python train.py --model="masked spectrogram model" --dataset="melodies that start on their tonic, played by one synthesised instrument" --train_examples=26041 --n_mels=64 --hop_length=160 --input="log_mel" --win_length=512 --method="mae" --mask_ratio=0.6 --loss="mse" --encoder_arch="vit" --encoder_norm="layernorm" --encoder_norm_position="pre" --encoder_activation="swiglu" --encoder_mlp_ratio=2.67 --encoder_head_dim=16 --encoder_fused_qkv=false --encoder_bias="none" --encoder_qk_norm=true --encoder_parallel_block=false --encoder_inner_norm=false --encoder_drop_path=0.05 --encoder_patch_size=[16, 8] --encoder_layers=8 --encoder_width=384 --encoder_positions="learned" --decoder_width=128 --norm_pix_loss=true --decoder_layers=4 --init="torch_default" --residual_init="scaled_by_depth" --optimizer="muon" --muon_scale="original" --learning_rate=0.034 --momentum=0.9 --nesterov=true --orthogonalizer="newton_schulz_5" --adamw_lr_other_params=0.0011 --max_steps=7600 --batch_size=512 --epochs=149.4 --lr_schedule="poly" --final_lr_fraction=0.1 --warmup_steps=220 --weight_decay=0.01 --adamw_weight_decay_other_params=0.05
Rows from block 4 of the encoder of a small masked spectrogram model, named by matrix and row number. Rows with one number belong to one neuron. Each number is 500 + 40 x the weight over its row's rms, rounded and kept within 0 to 999. All counts start at 0. Numbers have three digits each. After the name is the row's rms in percent of the matrix's.
After each neuron's rows are labels from the 100 clips, of 14848, where the neuron reaches its largest size: "responds to" is what is common among them; "band" is the frequency band that holds the peak. Only what is clearly more common there than usual is listed. The data: melodies that start on their tonic, played by one synthesised instrument.
# gate: MLP gate (encoder.blocks.4.mlp.gate.weight, 1024x384), inputs 0-76
# fc1: MLP up (encoder.blocks.4.mlp.fc1.weight, 1024x384), inputs 0-76
# fc2: MLP down (encoder.blocks.4.mlp.fc2.weight, 384x1024, transposed), outputs 0-76

gate.237 066:492477540543461556539502515519550476489461494520530507499504486481508507569524501490493554491471539534514517436472527476573460435492546499500493460536519521455471530558407531456471535468498443565495442464458492485472506465518467491
fc1.237 075:443509569540501526432455487488527413439488516357456458492527502513479413548530493526467497413538484563430550491471560457484534485504501472440539517498484482482465447461465582553520571503491519458504530450503502487490495473569490470
fc2.237 071:588519490456493506492409480480511539532515467463498474536480493527484470475487528518642526405532520523527505545535464475459457455501497519497557481502475486418463573474530443514545411501507472526514471481506535573486442484484482454
responds to: square lead
band: 4000 to 8000 Hz

gate.228 076:518458553502435468505534517546459480435451485535492521477506527445444471479501568504510518427538520529508543489469516464529561464452481478423490602492558536529456484450564494485595495479447505547475510534548510524461488450496462530
fc1.228 077:505503554458579588435459551486451525513562488483528488584536474453469524511461588513468467504501510471469519450567526488563535464522502470575514462518484436516475483451512499513467492500549466534475437545476462571483503423596548464
fc2.228 076:562502471532552446514469447536504604474459504495504552458533398474573436395471564567519468449528506511487503549478464512542525452511494493522484565543559522470524515538430556442442474519448513512502450516521505471507506436536448559
responds to: oboe-like
band: 2000 to 4000 Hz

gate.305 085:488539535482469377494541482464493568561491509459535422556450476530471530507571544490459466529523517485458476500507502518495492499484448469474472490493522480468505494475462493481517508504362520485487467450535490453480497512565451523
fc1.305 090:530471517466520555529476500594535465415534517460399519479575597552479515509532524509489552498484453499519488523497538462524550491548583449481437454482471589518486446550538451451519524537569438489411601452507487520489535514463495555
fc2.305 081:539529530487497468535507500537468373480495430525587485515497539497529425486455486527440497526488534580419553495532556532539501379508446496483585525545489493491473409476546550484453454502488491550501558524550564473474515504491560468
responds to: sine tone; tonic: G#
band: 250 to 500 Hz

gate.743 110:580478482555488567388501508563543424417495488510561534550452521526501513519471534541505495496496572515530543558540468513515520457445491451555439492512476466484466537540522573473485499492475492452515483454480579497474483591479482457
fc1.743 116:495534528518500452554487472500479520482549492425445557461448415497563517517542496494508458508512502545532497457522492512432508542552505466425547448485506584517557461514560457533509476458472471496442470512483429546458522408493456514
fc2.743 105:530453492482544535478492496500492552462487398519521508573473487462443533460471495594463529476541546459455462525504525516540466517498510507443445478493414457530462464495512501447545492464518499443514467571440491553494479445560507523
responds to: the note C#
band: 1000 to 2000 Hz

gate.664 037:555525490402515583525498493549450569505528521448494496500389515597499525450559486476514513508497491480542434519534471523500554492509544462488480517511522487528566452520509415451456543496466506467466539489423579519528512507518513430
fc1.664 041:396541548466604405468518547516499441474512538547498414499516473458527568436428548489507489476504554512531476501480439502528503508525472493493447542470461463546473474467512474542498528522548494466554441525494531429524502458532444507
fc2.664 038:521590433413507546479454542480569491499527470478504471516499534498531505471439530493518479544516527463538516529461552492534544431433477480451439612564493464574510562520582533451454497465533517475501527517582520519518548478482519415
responds to: square lead
band: 250 to 500 Hz

gate.83 097:486526498513456503508476471542461495550542581406520586508458520493465503485489514513469479436562528508440420490526518447542503493483505447509539451446535463507548516469452535591483491502485492509440528499478454551546515517405483482
fc1.83 096:511474538448505502525462485470521557585528512506508545552431555434458533442515497499438524553496495581489544421468511474501502478442567557565513516486551455495466490447461520470502503539533513500461509501519478503490495343511509463
fc2.83 094:503542524507514557465438481491525505477505518460533487505457470461446566575506476438521444534495462504561536499481520514536532567488484564435508512496485555474565522440541465527518500500599470442462489549481505515498512482515586450
responds to: sine tone
band: 250 to 500 Hz

gate.720 096:499503482487535460531471519475508473538486428513491518440532434482496509533514472468474513481479494550559466548503504497463541456556504596494491345501436499417531531536461513629535450485510452518515575544458533476511511480496517512
fc1.720 098:517525455510453444524518489513470517558488507577515425551493458509426514469523501486574504558454502551549472471523519567456494486496508549545487490524553539460512480579459500436501515567488496461535472484495541433457511540473516495
fc2.720 093:459488483544502529490483516496508545530456428534443521565467507447546434459532542486536406555433519478486523508560508521485543474523493500504518531514553373507487476485604515480506516486503536516508487534594503426538422467500533507
responds to: the note B; flute-like; tonic: B
band: 1000 to 2000 Hz

gate.94 108:517503518564487508514521510472548594543546509501505406517492448534478466556504487501459486462461475545487544472475537475494478581587452489488537537573534469584465534549506438495511469432431468479517509481494537501448514520452464482
fc1.94 104:533511580531449539438516465390508534512484540511451533481488489540542495556424443492493530496482488599488495520494509452607476528533541555517499501561494515515572555509515481533486449418551466496475482500529493511522464531564496462
fc2.94 096:548544527525461419407490479548489484529472487510514504490508495542524529514555501520511494457511417464522508502441416531388489520446507419475522450482545475521449547525480489512493508433540472534460500521475441450496533579479539528
responds to: sine tone
band: 250 to 500 Hz

gate.680 093:529456473527518500571477543499489473575427548444477473421526483527476509574460475508512466474429590580496531496463497563527532490500506478446465414496478504545422561499555518493523519412530529439489496477540551468483486480494488466
fc1.680 091:461570513489484517528607507543438571433504551560552516501421542495582558492481452517497541473479492455460528512559496506491500474474483545479498490468515428512506472430444458570495514567508469514479532529484458533469466517507481530
fc2.680 092:492493447480471456546499438466407488477521535498566511534495481451507490613484467462439509534486516476525501475480510455584577517514569484559445479470501442427465466505472537451520447620490548540532477446449517446483485532503524543
responds to: sine tone
band: 2000 to 4000 Hz

gate.440 092:445551576521415478519526468499491508447499507466470456485491453466582546501564405501401439499481531496511506481442560530550471422510439501478555512495491496558482470573439522492474537518435472497558468437471526483496441524502510518
fc1.440 093:440481546518480516468462462406479399438520502466494539476474559449495498541533514481499500432464538516454482490468564483460457465559457479448387507480512485469519600457473461480581446482510499508447490548460513478512481526531481446
fc2.440 091:458545491535519623528487487486542494529491582506475486551521506455504558411511447525511433506482466529456582542449502433500475483582467576506478498516543567471551481496510504523504475512470499507532423455558560588503489531483408507
responds to: oboe-like
band: 250 to 500 Hz

gate.256 067:453453553536458468453507479440479493475459573479603563621514456574476549494527586444506494470515543484484493454504447518484486510479477440583469421435472565456482471542503483583531527532521527536500548515470533513439507525484502560
fc1.256 070:503508480534483552523481545492508487496481439404396483453512469511538462453543471523500567523510490490562518500532498520533520476447420575497452557529561421484573521507501529492521524546489456494497475518509506489482530465445559419
fc2.256 070:511522458489461451551489460484512568532453507503502468458513469422522518545426462507431505428537533518499522503466499549500436532500531424559487464498438512508492524459524461498470481552497578539557538512474485509493466508495525529
responds to: reverberation
band: 4000 to 8000 Hz

gate.250 094:497508489468447462497513446498526500478540523521497506390434496430487454544491508547552478473497473491536482472449476524425457509490525410541517550491511578532467523558573577547527599489430516449531528576500518478476483500563480495
fc1.250 096:489505515490523479457404570477468528514473512477499530522481520504472540458523412478528474399470467540506497460585574492534491567516518560509525481522492473468522454509474451522495459450572516567511589493478534487464522508468523545
fc2.250 097:419544465472518523533527451525497492536510468509506509552484383456521405435518458576527491491495517519511446466492555551469471509449518493513518529437432467497535474489529472499500586477459540493510464482470529455517417563543513490
responds to: the note B
band: 2000 to 4000 Hz

gate.6 099:460498542504436516520458509532519460494423537399538520489521524480470524464607487516512398451542569476447550470473443455499535432511574492493522508466563542539526550491491581456470512509489529467505469469526487472443482482480514496
fc1.6 104:489492550555473478406457517487551489535492542449447561442482490441513436533530484464497486494456510512553533501561464434525513504498510542509450471463544420536464501530465540516495535490535519446509504483474538556489557507499541434
fc2.6 108:548516523559504461489463503523588528499583470546498535518494406495532575474556522409451501471541483532485509532555494533435525503471490565451537479477506506459559450405527467523617505527496467513524507487462432495556492479517630539
responds to: oboe-like
band: 2000 to 4000 Hz

gate.126 069:556542553501506547427448498539470523472498457490513511469429569509480533487484621461545496568468574596519490552489476584559563467496498582502569495479498489409456476564581512508537542521470523551491497425567472476439584545391531428
fc1.126 075:554520435448480456516478498509505475470524456570585481429523509532480509531476538544522530533513549473484489543573525503540508500454487464557427498547521467527541500556493487518367552487553529526551536532496566494453547501410520481
fc2.126 072:536487461510498502460492583479518467486557471571513484474507517419520539489552531458450483503502529528524474510507533465474591500525460476469469484562435513530475500547584518516498416524501437536543476583511473510493560477536492506
responds to: the note B; clarinet-like; tonic: B
band: 4000 to 8000 Hz

gate.69 092:499545464424492491497471486498541541405469509463486485515487497521498458531522562534484440492491428495468570560516536510432469505545494532509464508503511506563504514445497451492469535400542514490518486418534554534506517466526487521
fc1.69 096:496414488539488533484497475486513455420497491500510518475503469543547527518506546519454541416465526470491537481496513470412408422548460483567430570424492479545515452462537476404460531551531475475546451471486502504525535532584503462
fc2.69 099:520535483460489470559514517539457412423548556455438440522513406489540510496544422568468486470453493508509493603453547531502508502522548489592381494478591470488495499575468525483549565478530477515532479504471528550495531498500512517
responds to: organ-like; tonic: G#
band: 2000 to 4000 Hz

gate.464 108:525518517540532551512448495522505585560543507526507470547492532497435525461420494451439500504522547507526452490584550408521500445453509406537542434560437457497477561476509605502449379490477522461439542501525457466468462536554477496
fc1.464 111:471501494547586434455508539469487451508455461470415465564507561502508496544495399508516498524507471448461440509497416489463502516530459510517522505583531521490502484540424505516478478451481557498533436389489516599510511497515492520
fc2.464 108:539494473568461498537506459514562510453506529457496481540468477471458567496510525468455428448496541601424456503512509513562471519499539504436520479515449478558466479511567558486443504500448442474493515592515501512478418561521545499
responds to: reverberation
band: 4000 to 8000 Hz

gate.709 093:588457583587465548472551446472506504522538490505499607527503517497446512537528494456549523595535475500482490518481479584482561465512458534495484472540545550552497430450492424466537498507488466477442482495519493508477527442545453500
fc1.709 097:499594475446565450524528522532541505569480494526512504513508489503481468539528418543553502431504474465515501537550471433536502557558492545508432473418545558515522451512487540520557488442570513527499560527421521444477424546433450509
fc2.709 088:513588447464492518521516455523486491550447529487474448536505519544487490522463472582452468484451553449448478466557535475559484426473539472460552542503527516501562485459589492566435476476471544548545484505517502438523558613503456475
responds to: organ-like
band: 2000 to 4000 Hz

gate.525 090:535477504514452540414492504427516473478452567517485552533485505465462509467469486512520523469525403474553480494521567459560538522453527511553477573506551478464480582541562496453478515451512481468519516494490505506495542518484458517
fc1.525 084:371512506532535531502482509477511462473531471546517460477482479482478534488529532393499514484550482465508486519528563541491536494499585495460533449446395529540492491529535507483582457540552517597502460537551595531478499450471414500
fc2.525 089:459508438531427462512508491526509474440515462482502487571535583525497437499487507478480473546457572511479464536558494500486509541487460541531408477530543501474497533483457529564514476492529488502429462573516488512536491535521464491
responds to: the note C#; organ-like
band: 4000 to 8000 Hz

gate.455 121:474539519498469403435533492523457503501479489432505505479465500514505533522494479441563540509485518578499500470529561486506451582513518508542538455520531422613501509499499478547537488523526464516458449469521431511525581572443490516
fc1.455 116:512528475485548469513511489537497555524526504488529447525426536522519487538488552491517477565426512496551498492505488470554462537503562516540462565469520452553558524526522523525566438498425475512428471479518417487501542479487560567
fc2.455 141:500481591384574507452526441472423475450486502500478463518519496547456559449521514558530488541481506528534586519441525505514488520479413505514440482532530492506535473480482494470429500539506470490515535503496457594484531507451428547
responds to: organ-like
band: 2000 to 4000 Hz